Rows from block 4 of the denoiser, named by matrix and row number. Each number is 500 + 50 x the weight over its row's rms, rounded and kept within 0 to 999. All counts start at 0. Numbers have three digits each. After the name is the row's rms in percent of the matrix's.
# ada: adaLN modulation (shift, scale and gate of each sublayer stacked) (model.blocks.4.ada.weight, 1152x256), inputs 64-127
ada.730 057:502595554547521603527497457523425458529604468503493486412432397530533486487613507495513479551445530525411543535528427514554519504539491569469422502483544527488604521629386519504450425544462519
ada.731 087:456520496445548499379601477458493453481463458572481584435480500544463405523533446351422567499513522500551460451484462461551436452544443554527495509539540504494473612477536455433493508569571617
ada.732 050:432537631572535461496516500490584516468572464460530495572542439594521472513514470592394457532503547473540510480447452543567467518487507463550499528501468533482541552610466512498475510547449578
ada.733 091:488570518515414432426534510464390556500514541487445434521528513448533480616485464427542518515511480692504606541561533478469567463442426519542486444587502471479486447512461513555588499569619430
ada.734 087:530512587451493541437542450485487486481510567484513505511427601484507538532522563442421563497473544415506477534414521472526496414502427512368493454425478539477490616539529466507466481628459502
ada.735 038:441450409475530559582426513547480418546491407486444568478520401637527499467527466579492566444494464466534489458439563461480452454558515556475489531414527476502497532453573470479412511550495543
ada.736 044:490506611444383528593456477490521488593438583503515538495442520475423476551502516568503479425520452471472451458538420493482552547539452511471558519434490427492437499566518468407412477458524488
ada.737 046:475475494425571471541611499494463496500514488396492459449542476428517496474495438458508564596459494472506498489513522461421454629459552519458458500482478483502496427556505465505468395473600534
ada.738 051:480351449436561488403535498513535505502420412512475495519470441459505433414532491488465533592486491411495513479518456535478464447519499467512540370531493541460505508506514525445495552408498551
ada.739 079:481493431397444468423420456435557517537516541474494387495522495520556496524493474525597461502514483508519552488568470513433540447472487516438455463612491507436567485528439524451478516458461497
ada.740 042:546500468503473624469497512595470537509550516525507509508530469538562424448488559480576473505571487527482370460548494514483433395562471500471534459489510485438410446489475507485549526537567646
ada.741 078:510509410434521470530532464403538487466433473463519415532536532571503468567452479436466470548516470572524480520499463510575464464531612546499425508485456469494564419570575439527487447513558501
ada.742 078:454459508475529558487488533546377529489446429409578505608497496492495501552515460548577568468571536433478543542474493445549583521463542537478487471456424453332538513540507521524596499502509440
ada.743 098:570447474545464487544518423510489520580475509489551433517604527349455516648422503571416498456454522498453432479465443522528470517511454510540474493519529459551510522531506565436522431443447572
ada.744 044:488597520471508438523422590584508453500498588611535505544546601511446414495516523451490489390423445448509409560492511599487513483535460504478551509598503480563486591548528570408537473520493538
ada.745 067:551426601473547528455531566464465459410432480574504530567499422470513501493482566457570546459493561366563488487508537508415425402406496483554487535623499477476485582575511490564502511463446492
ada.746 095:491429474542481440558484553563529478519450496547571557475443473514422467498423515539474571608516481605490482539498570497529498470545486500545511526543517439586398512539491493529472486508528510
ada.747 042:570630384575500475474496469519459492543473580520579432425429605553521586538504487533592387543519489583528406464586610474530521549587604536529554524544478503519478484466574422489560531503514498
ada.748 050:482502670622475479542470528581513512473506516550487520486456479573513506545519492551436458562538571548526453484494489514482474532523465515456503424458533549511409489583436505533551419508510593
ada.749 041:536446606535531504585416491518537398449529469505497464489418529495497488550498486572487425453431487463553613494562468453539416478554512497448485525515492485508465568508520550458464511487635447
ada.750 081:569532544514554423483496538491415441549522545467514517486495583488499571552469507402587441496490508502491462536541507467601548504476505457479569489472514543428517513422553485482421519595488388
ada.751 076:475523457443604479529478517543492496495557534515504395556515563470518487466407486525533516453482533387558542523458511485460438481453503466521474506462460533476512644592515481518458504501474480
ada.752 092:529548542517514527455507520457457525496422509521512558550453547553446565478444503508412567465573489534474499507525500539456517425484546456495531462612567560520514534516562487456529524528425565
ada.753 081:480578440451491482457474446502566485474488574491472476491449486458562572488513486535412403480434503517500486464406539476487512486626436526506474577436453465519415519567516522485561560541386444
ada.754 086:538467548444462408445555497509504487401424498517503575434575520431541459552524499533535507452444517500426503509501484404535483571458525476511517546538413515484405457455481567499425493589497498
ada.755 053:531463645489522433475536475486466529493472495578567584574508498566539466508456502567422484471466537408501427486438504514523480470498514467479499577422495497510484612445501549498418524593502524
ada.756 048:560452491475530499597524478433433448482518533520540498512544544510508467500493489456460474438484522509469445489515385565459469497495560546522484520581450565453494503532464494451465559447598431
ada.757 042:476634485507434534438535468470470517509473501523530494506507469461439447486581481447497488540559568543519504531536482608573499502460463503589502505580430553429498517458543499404538467499536499
ada.758 107:511545412548506579590531488494556549549482544588499582418567536450521533438454458491433464436520519572530465484518508529547486427567467508450391498486536525572523484495490460445498462548556540
ada.759 081:473514586598509508482566460556559501552489553555474563566446505572491485406451481510479545491502460415463499519438593506484534482573508501444560498438493492490485657493533463439549495436493551
ada.760 059:525463517425514495513465518532559529564445508412563579470547454489523420458485433614548445440464559516503519571417536542469488498486478571449549519486498480504506516477562469491573479517481539
ada.761 060:526474449388447481516485544509497513527431482377518456521576568445520547399505448460602458525503433584491497477440540473492552518496475509469549480574472598549508504475499532430563450471498437
ada.762 079:444511690483515430572548471516564521459501473569465536487456493553581502531532479520520505472560548500485526525552458527590535572397516492525434499605518514456455525630514433583553474398599464
ada.763 070:478589643567535471501503500598498572531479615601512550491479533533504492487588532528409444578519505460474510473495540485395425527560431411625538523421608450517472589539490549487497565419367566
ada.764 069:484540493384423526378522459487504495543466414461489439472584501497558530487591482466463553478544498424415547527518525532516506488510575512590373484521525465536464474494509459520458521501556444
ada.765 095:551442413437528527436506472524442515605450548434445395496501514494577513530592454433508491487455472506498532498573532557536555538516571536517561488554435550571551441487424454505489504496361475
ada.766 105:505516689517475486552499452523544477520496454636510473604440433507544451534413508562515535501477479501472472498457544511436470468501522488552536541485509503468431541531485510522514575517467511
ada.767 078:441469403491519484420492493543461449487482455553470391448478526510453475531422506420639565451418521611520493447415562490430481523507529516449541412505441494500495517537486557406525463531559446
ada.768 094:500546407484545442487450535446481525507501450443492552396551424524508491505473501442463492482484468418404508490507506514610526561548529429436444409618478508556594426557481528471533558528553536
ada.769 095:521418466447510490513570452497570537572456553512473446476505469535504475493457428551448458534504467472500552533422524469474527438494493512495521477611530585559566471528478550531510555565431529
ada.770 094:457444568525574514493504469523594519544485482522525468508519460464581484362502570509472493534533469524491505506554483488506535540549469466556607561521455471558515557524493535566548504528441586
ada.771 090:565580415429387523441461505511615506417535525382515519502470541492510569500507530448451468465443458536425542509501524473521527503502576476491552541383578469491491545473548561555468481537486490
ada.772 091:484493452610506447529535582477439548592505535459505473542563482547491562462515543572564479610458532536518568525439428469548408549540540471446506509538530584527562522523484553499521484468552500
ada.773 091:471405502425432443590477520482487456531532522403495471511448535560520508426549539517569520527515495511408479482462465457442541512542607482492445574591402524500477528518478506518476430578559492
ada.774 090:559494592489491507444458476473468529488551539484455460503512443490467592540523451523608558507450514510580570519444494462517548517534500456467542437454455599525507448420550447491521541400471543
ada.775 092:565452408490441416351389577507454513455449556491453502475422452567544519528475512478519534551582578538549442537395548511449559434515477505527525527371534468516460540568520489470528522474448560
ada.776 086:512491445531431489563425489506554472468508460540447490468507521471552477482445459473538489384461447543418529431533508490487499418524503514527450399415554489531506431486461498496513496543470507
ada.777 088:479477528474512511443517541521539556503431494508485464508480509505472520514605542475502474586462403519539534565568590459478539478476536469391469430519597532480549421515503503474447547416521484
ada.778 087:556466580474476448535426506514458486556536520468429543501547440442470482510556540521504534449552505548570475490512533465519551565565587462456493588449424474452529553502512582477545545456571457
ada.779 079:552480406477545470565509512468523495484600585539481438486466524487492507551558481596459460569500490504538553445560561506528530442483477533533553565424535558582500467507584442493474527474410601
ada.780 082:541480427510499458587470488549429603429484415565492499594444441526497500534491538533480398499475426532603514487470510498584480494555462564593503440545490403491511519604539557526514505475438404
ada.781 085:513555430442480496450480442487536523527580538455435495483467509509532526603505501556532428504482541469605512490565488480545470553402508548537465456527527456484533533540512494401493454594428431
ada.782 102:546510443452430458498479408500425481481439453388503484517549455440482471500446423471525499494520444526557561494372436515492433462515488530425515410468456522474498459445568464537551494534541464
ada.783 087:515466528435535496487572485425478489499480510477494403501543512536539483374577515490591579448473542509508398479508539610501473503499534524598546534537454509503517466507516452479480508585604456
ada.784 086:385567508497469509461495552541442509539466517527639444539373496531543516574463582459491541509465535610646567476593534488612447557477538474420514551554530452482454473572526561557466561522518515
ada.785 093:547450530520445494483529552577538521552592529507516486505439564544457455453524548538581517580546418440553484595479587528505462561456512542428456558475539439513509543455506446480482509589483539
ada.786 092:537576563466471482513496500542484466468581560458484513491522542445532465490384508494543431482465457460558523571454575449497554496495577477544522487527424516510428448503514462557448490519496481
ada.787 091:444576529530612451497548580493497477610574492505567504579532505533454521309463455483609459568551511540532417536491425476483515528491669513507571403508475435458488505526467471519530460563603543
ada.788 096:487469667575486552486497449483521439530526442572539538505479497555490504454465534496614535489553467436548456493455457478488462451445541482473469473495507547459543564605528534445469538578525522
ada.789 102:513490480500460495518554499449528449453598487517496448586489509494513383411545527421628636455554428540630536459508497478455537449501505501578521511560460523516604428475520489532457531624578545
ada.790 100:459529549465655538574588454566476558509434518630545527524503571419433528479548484422574511465503585524529476460487463568454460639397492480560478424531496525402588483482536471443525456519535431
ada.791 097:539514527447530506449444529434510516503511475444506409452535506523507599497527483427424445465527454623459482486425529488444476525472530543456472423537458492461455484382436521464525589510517547
ada.792 082:508520555446510483447466519488437547587506509578507425448495501558451517636574528513482528533470586384532475472461574485426498496544554466619477525486450429521552501531527507530445533485452579
ada.793 103:600456366538545458547480497480557534457556471468444510452563528449540509541494493486406432466541471479397506462450529549512463523482562548540459472485549451546508596456412474462617540434530463
ada.794 093:508536505504551502469480516496528514512521523412515550500519536537512554493528485392474472546467415561472574515544468547419419453407512495597575529488520510457439559544489602521489552511490490
ada.795 085:450608445613457474481513458521475513566521488605555481528486527559546505521549608497615582556442447523526511545552477522589548535484506505410489505440394503491514509621544491497515493501609475
ada.796 082:499461544534542464501441494447519417398466518410468469424534530541511504507443467360495523520548515587546499424497525519576518495559427546576487528514406466548434506508458518474480489468601510
ada.797 101:540533638501524488566536519471464612512509388492576423548477494568521548591503507520535555513530500524546561497637514562558553488469558524551403561532495471418539498570458514501507533489529495
ada.798 087:448501607491422502542476480463476442603498522526520547489526483567514538482500509488511536443476408468494429484471450482514597426515567501581443430474459486460392562553466504571482508547526398
ada.799 093:386524472564598532423502510528525508469574458535521476452497458536438602497654515464465582530563514524555453482534566574533522515473468435536539536531545389508605557553548591494516469443470457
ada.800 099:521511444448633451466548518523410436530529558661497537559540543540491530519465435560523494543519484460484439500577466476549513609507552460468511531496518528474512503471546543389534428552508503
ada.801 099:489431399585512570593499565535452568561483505441436546437450469632475396616449473476440450467459521453540464499517478461524510453630549560490440603436473465554526509489524563470545455451496526
ada.802 104:478537619449418548420543531529468553417471514486516517596479446484572529484523426443492515457541491616561521516531485411453521589449540481448601507521510492532401453612563486505482511554487440
ada.803 097:550512465443484560485563431541463474462416504508500559399509555522516457509472608565423362516500512394464488557523527438389469585420536609483486527393582420496527468438529504545486530417504491
ada.804 091:541466470439488479486430497435438523538513488459563432467518502506476572460611460455445484485491474456603428449419474535497492453498464511481581505542481525424463467578507458546464488517471470
ada.805 096:470581412533414451405404494507528439439532482509457443550515445500567489503520469545461540476438440493500552528593479492509526467506522491436479418465434460469512486459529519598477531466458520
ada.806 112:531518373465493549495569489474449480375518457450457492460520514445484550513414521481549471504529477486463543534511498443546599468530466508486550451421501547505504470470517497454491519526540476
ada.807 085:519459536515461435526499555494559539549505540489503487509504449525556577420440558545576501573550475497571493470558530540521471438381546531505547511522458463545438518525514475551490533500551456
ada.808 098:477478499487534548580509541527431510496487571546470517599485497434526541587544551472597522523505481512578586513534483469462518528443484494501456476546474482466559513538516451453545438523544511
ada.809 108:590455472406426514483611562452519480530440520414506455511595502473549502459567448395595471568555509450539508493548539538489589468469442477458496436532430475524473484422495460428571529523577427
ada.810 095:542508534453540483589505464527520479457402477568455520539479454494481495576439482480534467505593502450500483465398595479417568590491474491606525455517469556558479533476485561492587517502555481
ada.811 084:478520603463482490566457523543477502531589599465481439472441539468448527556465524523551500495468482600436472516507540516430502419483493469526525439467516436506528489498461557444448513522437510
ada.812 088:570495529491539513540480473460465447539351481441446522473503497415546563391424506567576480406443471551523499493513381569499514453561551568487440453516513488516475539507527506520579438408553472
ada.813 088:524443410509512561505461444423415514417532446489445521459463504513454391469592459524536429475503527457563492532544456470519474422512520495587529518429421521552429535513534398495422436494431557
ada.814 098:494531592515565513540522471474517534494438547482540508512467502587533536566412468560541585485496484482548485539545446534487520419494535444472533530581414503441554591571536472479516487456522475
ada.815 093:523536479504535496465473551577522543462542540626469425488566473508480571404409493494526528468469514517530380484577489457641503566566459480445454474506436491447518484433516450565503547500424494
ada.816 085:486513488584495501565479537491448536472432489546455461584426521494543407483594434433572495536465545565476560550408577542499593520556444459579517464518509462459413480434476531544532519486498504
ada.817 092:496557530476452485515523537525463544513599449451537432645488502455517537622512508442561552475485465523584619497517470481576500467478566516498577492574542546457484447624552461473409464630552481
ada.818 093:495403569484537457542547449471443463502510586576519536579457465578563495513483601484627558540547519538520493459651510483622493538461465518453495602546584466511496534492485505563513451449560450
ada.819 097:558573566534493485593559542506487470528472535529482486598513486472446577437421539515537507513507534498642466558491515477526534568519542508558538574428470420455481494477503514457488511491523505
ada.820 083:623489513495468460492488513485564424553549496505461557449498548517506592520494475511517537492474510564443496515534535474446488482475405475494440529536486517517521531404454496456543479494397489
ada.821 098:470450430593446410401533471529547469480493477514462445508376490509528438464370463519476486466470484561511510546414559504484520514524465494570473608511467449475496514520490524460556459469466535
ada.822 099:555551408474469518481497537547527450396430508634526560544517470481477532670448521565618512595488513584514545585421560491447472504498448471445470478439479536534502494505516500426573524548519493
ada.823 090:499478437514532512458453490525468532509455510457425575463568570486426557531500513426458500519500583554458465500460490555467482537467412548538468476546557535469532565478505392450480532435543469
ada.824 086:492586562507439505531555458466510405501442499395530546446505447520478471475439488635594499446488574581497421517486493444562485481502512479493516521510488483492531460531538487476504473605531478
ada.825 083:530503492521494473594508523601519518550471510519480446581412477468488460524484464535503504459507511473482544553514486500485483512567425447497477443608555469506563498522543575480493533479520444
ada.826 098:455486303593491584603463520482539460600539526494458526459481516482511548613600520519450477420522509523473503488429505461558433533476509490573448511504503516541528504609488461489564480453505429
ada.827 084:465545396503470526445520494537507454548514514566535409409405470509515549451468559493502462490455445473512550497526445550571449363465507489474545508545496485389435439542475439579518521575408481
ada.828 089:501457451507497440624522499519553508507569398564510539654411500555437448437406575522420554551470509435520520498476522575597553538531519475476534501494512447450529466401562453417575514471500522
ada.829 100:570544540560528510415502487583446481410457521475531465572502575482505502414470500528608491494414455548518463490463503522433507477486529499454476562560439500424549472504551561478464471466530548
ada.830 092:575447497509461437452445509405555510484495410377522551538508494566510491538472506501452394591437537501464509470506548513461590455540494525492466543501502435549566539493542477508480459363418556
ada.831 100:554485405517575469578490523472599439509544560479475477544527546564450503481474459531469504454486472490477507468547540429484523407538453548513515447459561575499519481424518448455548497484428497
ada.832 094:454500432520559548496518470530536515472474540451532451560432518535510464514475586516442521490496601609574483479492498483626558473440467454428476509421583377560515422516478454446546476451447439
ada.833 089:524455435485461469623447534479458600569529480503519460507465494488476435552561465550480512451444484477467532442507446488476533588488538436336489500594471498526470460457469473555483454422437429
ada.834 087:493570499458445516526417454567521521573592501578551543489518530528498636513510539463397470503488504456560512436645496460633551562452432414506433475410525518422509478449479545628507488423535466
ada.835 094:455510510458439561472505531519461566449569462509521530506416490537465518446582522494530504510504442569549575496462460475580520444577507445455561530464468446532458475517525565489474478474484484
ada.836 083:544478470466558482588471468476501438636360564495515458457558539474446555470486453565470518531531499441456462557459548470466554570494528471531476407586572529579529501441476447418590536525533487
ada.837 089:491554481491517453536440533569545505538456498462506465462552553607512493452526420444464475523365385475518461467541508426530518474455452481565536518527457420533432415442548530408456510448450511
ada.838 101:505476472475539486501560490507501515546498602419493550583513530524508599518549460461629423461501485448521517473405527457450496496452470465427375472544543410473507464486496428454491500498529540
ada.839 084:551430544488510488539467546459567469390582516540467564567579479459534535539472465437484500554467526529528459527526565546613534412540571502510466536524535458529592518513586518447510490378596514
ada.840 097:500475390497478503427502556492449436462488542546463481427531486505522444562515539455547499549514482519479566482528519536464605485474512503510499490561452485534580454552466491520510500538503452
ada.841 102:461527404393403549477539383445569541432457491533510530372553476517499440480409494417567477487441486483496584505443514528415493478571475455503509498524490442472490519431533514487586516560478536
ada.842 083:544573471468417480377498495570385506547398488505576419510562543588465521507566493503459508547540547646504420499571483553462463541466534534546526541543429568463547477528459501510479438528402487
ada.843 093:526488360396461527501437440452484516572501490512529427491488489527524530552552462462456448462477507537428494483495446524546512537497507566400511558584519496548470442588550502596516473560499453
ada.844 090:492571485455431598494506470465443530553522439517430532595481489421568461541426514535530504479529371510522536632508440529586527424522421495459557563550456521556489484446521509479493477516480453
ada.845 105:488540570478447502437498519455472525469449570427509522484515555450540564585574574483445568477496467443526469565575454565422522427452500500492463504588452511410563524419537569557503408458553494
ada.846 103:461469540555494515539518481538470418534487561539529530519430474510515504473466623534427414506451509480589483538545572459575517548426483539528503554406560476488543542531484542469503501571579510
ada.847 082:477582598442486506472497484458527461519531482375472518493523465555465520520460460542500481493457500504564529511569496539453480455505523563527477506488552500565509477479566548491508502504425442
ada.848 096:493493570509473522511515512550425571548519486524492474537541552478444547453516502533557531464526499493542569593484558473521481491560414446478586441410465503507447485560526500459507475575587468
ada.849 091:514491646400484479461532541507474456492440460469517559514496509492512515578415483596560468451559431528515461525453496458566533583554505510595558477509510569522523551492560510415511531589522485
ada.850 089:513473460523536506494543539525506425456476464510426484515513550475537544451495530448600454531477545471462564529426465393449522549471514472449569496544449573446506434388495553512452497569595487
ada.851 086:429472544444461456509447556468454525483557520379469456385480476467534446452563496627440463529544519469394442462455522473404475545499530462522518535588515461436564453462504533432457543564448443
ada.852 098:539529348493490554476576515481555431477489454522483494483402504518489543389448541459468424625538498422561517507561513505520453468488493523498513501486485504571541531426465514571549441487463550
ada.853 086:524464486476466447531559438483455502562569557375470481478470453439460492417476460386602442517509533480549605499516566492452508399477568506579442467458547560527649462419498486537424463469509498
ada.854 092:508466481486552477438511469541476525520542533506466464413513507436532440553425466497536439506438533415487478499524521465552535438439469482523490459475516544477530508510509442531538509522543505
ada.855 099:584570564402443565489451539534437555453471557589497458597524497572571609581512474492530582547506587465533597442437522468490593525503406511427552493562495571385501505501506446398516551508561491
ada.856 091:509488575467329505558511473481516516460548502543505532507398456445509494528492451589473520430466519635480536516486477449493505540565446484583489476564393439531495506516551465497415503583471571
ada.857 097:527531543496373498413441483476497460543483568563522452502511579532503545460482502511524489406534436524572392447498453449416541449501379480537437568539505488480534427484460494584505411453550536
ada.858 088:505481548507520461564418456470507490467452476572508521497495457584466608523515502547393545447461487544465473467582547536488462451553497470503497508451434407492481517634436444521480446431410549
ada.859 099:546525379481492523471534527503481478565446455492451525535539473421477558504478383450457419474536548460529544478482505489533503569460516520520487402554510530445466499466442482395551593526490502
ada.860 090:465418488451509517510491541598540589465579483484432450486512507506538459425538462456513493523429430563507514551487514464452475531486561589501497530491436519543431372507506548486449544532488531
ada.861 096:478613634507494545347504466422531525549513617503473421568448506588508501540460483513504628588504431532574460489499462509485495477518521436522443540459513470432521490514507491485469506479538588
ada.862 093:481532452543489516456491482543488506618404524530459530522433478572512467529574411482562531469493518535481543593476390434498454523510610567454519504527516512370498513490469609547500491544488423
ada.863 088:479475496512551509464515501569514541485501578490534470523530540480495464497529565581520500535453513468561466513467449476506503451439471529431563527464610601555472415472436479472523496491459495
ada.864 089:453474458498437483517493444557523473426482468494490435461582435398482420366603545428540486494462544563557378526477436444503539414383626464507527492528511510536540449450475439493475470475474496
ada.865 081:436526433501514527539484480471579487553434497532487453459532503534512506451521561495510416529469522509491575522444485476561499553502417542387578507478416517444473545472511469542526493477482433
ada.866 093:528485419525495487500416528525542486528502541477535508469536507534494593510407492487566441590582574481521517515504549471447509438444522616439477500523559488468571504488524517454493458462515521
ada.867 093:491524526441583550448438599514495529423537417441495500423489530531511466500569475570557456443569564425392454497394502500515505500443497505587515492455475573414513533394505488480546476557502355
ada.868 091:477578546575502516417497494450577456606488448371542520542467495420538526412582469470565497476547457575493485459498440513495480542495456497463477415623573519500509533566439434455530511458574508
ada.869 095:519489538453499462503571503472597464462440486488479532488474411505465576534523595530537557456519470511512510466494522520543473523634459458410516515542442459541482561553514512517557552560470601
ada.870 097:543528488413493571604483602506482462475476539647455567523461529526528535521559511486645507564535502528565522477441570498496484554444589598423451462457561497528406519533561454430535548581581459
ada.871 091:509492506595502518444527534426490482524437592491414565509495548494593544525515421520504478525430467521442565528489458537458456511564520454525519528600473472464582450456408598511489542498546411
ada.872 089:563452466544495495531466459486509504471520564434531475554582497487452510443563593557511520542487510457524523463539529564443539457429577561567482466519570477442592513540483449499493549413523416
ada.873 099:533542473414421490486549514493505428503570492501543458538461543535453423608591560539593533580555501530579484608443517520520496475432522476490544386493568572465587591427537508480466566575544474
ada.874 097:489455366525538476494501449532515442611501520510509554512521543476465503547449499599536467530495482520451474605491557470518546579522551538467479545406508530563598491529540507472512464476483581
ada.875 078:574456501466553514465565549456627489401506483461512594647478432515473489454470553562567445478562534481492406523446544495547529439447452486482473479422443510460448445411488481500519570580477559
ada.876 096:477494546431481537512472499520518471586543529384546407502583522588523439411495554518502438508462566542461558554532421468513581539444526540500546563403522561469512493563521458602467452592457489
ada.877 092:517521535443421471547492553582505471525536470513528495479540503455510470594447449538601485465512502373515512437489402534495449502453483534629483491495493480504434439484435475427519552488619544
ada.878 100:538454426522459542402542536507430528428530498414594447540490461436513568495505488474533535508587554543499410486439462435523575375447531542362534485575608486494542466481573449562470464477492435
ada.879 081:517434530476452455510562488491460495399506467595453463545555468529488330433481523549455476565541496482541515446520503469477469600478505527374530454589513511428489466493533527430455538582556525
ada.880 089:525430531547571471507485478463489528486468496499466545515526470503498482530435502424465466507477496401532445433514512525494504515429594562536439538480491526471606568474445536429577577474643494
ada.881 089:473521567485476465497533510498497539527459460586467439426468459510521549476520471462439559555473518475595479469573557521398542538573487472506462538502446473560490503448434520550533536516644475
ada.882 090:433524391343464517359503501552502533499446560491472457494512565469510552503567502497464455522476480602427466490551547464531511545439490533427561519524480536481539477438448492600483568614503428
ada.883 093:452497453495649591465542483553520541603564481536407529453445516511479473512569498497499426551450507532350521491514501486520461589583394498583467505525581493507469453441493432501471527510516485
ada.884 086:529590422584419485458501462557586536596469575453530487530451551507438476499531563474534510579504564438560468571609534378517488493467503487443472477460567484477505497562508432570443465449512427
ada.885 081:468462486501586498540557404453479542506541507508489484465512502501519573462510511503486483525469530554455533477530541532435569544547481496483431502495472462486546411526487574571500488494455561
ada.886 095:463465423521500472408536549566441462414528527441530477416497505505505576488463504575447512493442428606484580596533530438497524383482503546514515533366508504579437553515502579359564495492480491
ada.887 088:541478458430445449469528461515518449423531429473513485471403498469531476451531436522527395536470497515507487472529546526502499545526483509496450429536540552479516515507529520479489473512475585
ada.888 089:536545488527531569494543507583482536524478573505539519489544527459470439562391501530642463524552541497485497513434615482568509467474447545560582518462596522515532511535640538525569509429589457
ada.889 085:512389368501530511495429500515506485486496529527473439516482550540507578561493537414516492496472575516494529442471609480583519511534391493549517542518531448588398488480503490466496563546520483
ada.890 095:540541427497521494500488443505579451496475495428444546463599497508508539502492512474366457527449503565340566492429549518440453511498598550545489420483499569463500434559487430408519517427421440
ada.891 084:443527513491483504547563475542534409513505522577457437459457588443467512393585448458557421544500544407423426526496473466442449526458501576531473503482508545476421478517492476560460476455610512
ada.892 088:471544549444574546502555499501436523513510496464561528568462523448473441569471544598505465487556478612462468519404526469598423514510485474527571538552416542547553502505505496515534521572438526
ada.893 122:524627363535482541434559510449490481486436481474464498486600524475453501503471439405532457489510548513444576480516514511444543532464582553466537367466492491514527514491488378447535534540552447
ada.894 095:538413458485531480565475427523508512398517489448513467505592536477497443515397455446476547609495505423474562526466639603454438534548544550536513491501449524460524493507479517472452525517524500
ada.895 096:403544582524517504534487496484517517445466518587559408582463538549514479389518572526530538502516536553578474428622403503527496536519535496471499546498486534450537487488476475569476504464492515
ada.896 093:484481604455464547466582510412427568394478425411468595465508492536495586460458495494489521380543494393460409495451398538476470567516568496444505568544438512454532498511414540583556507497460544
ada.897 103:567573571552402534521497448388467480521470433419456516542429474465552530471544548518511502521487475575549518542534447522460438422501462526410400598492529406577480434488558491536513491441444546
ada.898 088:532483472503495533432542520461580533441517555536513540501448485557503408415589523429467528582456504470666553573512489513583423427541519578481472537470450418601501533450505572500504439460484568
ada.899 098:534479493539472513494486493541530471356556546402482506378587509524480554481479535481473432607490528474393512505438582507436465487545463556526445461492540532534606547554470426481483455498455458
ada.900 103:490549614479499552542493495488512478470446515549511445526482467552565423537552515528535482486484412490504488589475461476536500514459546517535524517595451448408477566468542576580511504562553419
ada.901 093:533541580433413503461485423558497530515435485433492497552552527497525554392606544518529639505514460604454455541508488540591541493437486501468549455636486520431491455481474440517558572573488493
ada.902 104:512544487477462491579470416475513476445511509467469490426585509520508466448383534505409450476444461516441429523532482528431439481468535506532427521483524457546561526484479558429534543437619454
ada.903 107:476473538398547533567491508459521453335493453486498513496506543407411376452569428369516455513424443427551515516459446570583537540521625419478449617539486498513442530492504536511495489502556531
ada.904 087:492522437506436512467558507533612427482408495466445510427523499423427580455462511478422479401488474471434477523520509570405572527501467496497400453552564509474489509433448447455539497557504475
ada.905 121:569458493529540483377524515462525494498489443433487420519487537466590484442509492497452524502438471557509551483461545456407400500505516519484551483541446500505491485530536489413464520613435504
ada.906 119:462455525508429470519534551487610494482500498445486445488519505464499505474396552475491466458587458523457558542461480475488518555486443528501543486538529506413517496516528493466500505495443353
ada.907 107:544540405492510480484479517474540486457489475498458499421512487499452493494385532500385517490454500413455452500473605486455487513495474565496521474408493505541499501555478444393513541448460470
ada.908 085:540502452471539487468509476438472419512458519537478521537578471583479529502439468472485460575528530390558504423496524475481503513521483462528489450455508529390605573544473553426577511526585543
ada.909 098:533489463445353496511448531527457536517478423574532546454513509474557410502573454552504519482428466465475554470477470495440494452488530493456470516653537418514448465448472491536491507510540592
ada.910 116:501525501569455464465536505447485507429475426465499535519567472437506501425386448375516498536422428502552533487489423445525495410597503529461498450532491413508422478455539465538536489507430549
ada.911 105:538446418364405546467451524533526517458524476464468472427485468466492543552524444551489518433468512506451536583473555582448479456564468508536472469624500469516515546517458470553475503491474503
ada.912 107:536478537471538416498497484478466495456526479497428545488573458444521563513461444482522423515517442487412505550494521515511475506476530468546424483448509549440502556409548445451548425489536448
ada.913 074:465580508447539440471539402512493568493524521445499530553497539506550580513553541488565521440544447568440489517505479456471477617475517510472456511465481445440399558536527520534494452526454554
ada.914 104:488462473411528493432461459459501421547509468575455547394514455492496540485428455535390547452466492480350479491587501523483451484523537573488456426499512538483500591487416471487484514450556529
ada.915 099:571530449588516449495518521482569483409474562555525463577481551487524532577396514417632523531532517517541577525452625467474493468484477491383491522432511551521456463584535472447486499471589564
ada.916 100:581461437445607467516467502488519566466476455555469544479521511409470459427381473442445470459439387494453513480506463535416507502516464466411444495520473495531373540585542512532580547595478524
ada.917 150:541538468475491486436589530512512466432414490550576443611470511474499509546495508475697514577564503451636587499493550527513514586452498521415536461445427512507502431489562491480500464506598564
ada.918 118:493508483490438457542530524502449495465507432494456443478558519513446495436469449492556525465495549499421454543475464520448489480512446510477504470487419446506462487470536477486462492596501472
ada.919 094:475519530441432493452482495433475496462480478503495490499542508404540527485511459412519527416448452552541525509438485503442468471521510544470511507519506455447445514521558519618490509545488523
ada.920 092:549545430479532522444577519473580520476429551541472468558524503535478410508445494429569468547521498384600590497510548516540493504440499556495566487463608482513499431495500507439626478581547534
ada.921 104:482527459492481485507581523476458497467397500458504494522552560558516589431581568443432559566473428536407484517496538480450471439528448494570464511537574462559549536466533497574519582585470494
ada.922 109:504503425511559540519518465488463518551512478430399494476472560501477429567420421527532481511517524390407467499536605555513522483489516502481479408498534515468595588500456402479591471527544418
ada.923 090:517484395416519508447502464579524483466522511574474600492420515484536502546475467412585651464503514475576592480454545510482438573482461472470569470488439536532551432483504532471510543531561462
ada.924 096:461538505491438507557504525542389453401505533592417583494542555558574521425495466447440551501415409478475497510436505544507535465523551453361530437684520429507517519471512503528461505526519534
ada.925 104:515476458531413473451552526505452464489455520542437512503625445474545569399547500467496470460503447546487465422518476509500457378531476472449490417486523476553514489435475483508476546586479462
ada.926 099:450558511522445551500478528525474543487590535458481546557528519517525462534497484513459565523545404469498442500509538537539456470507597419354483485471556477553548540486484514546536473523437383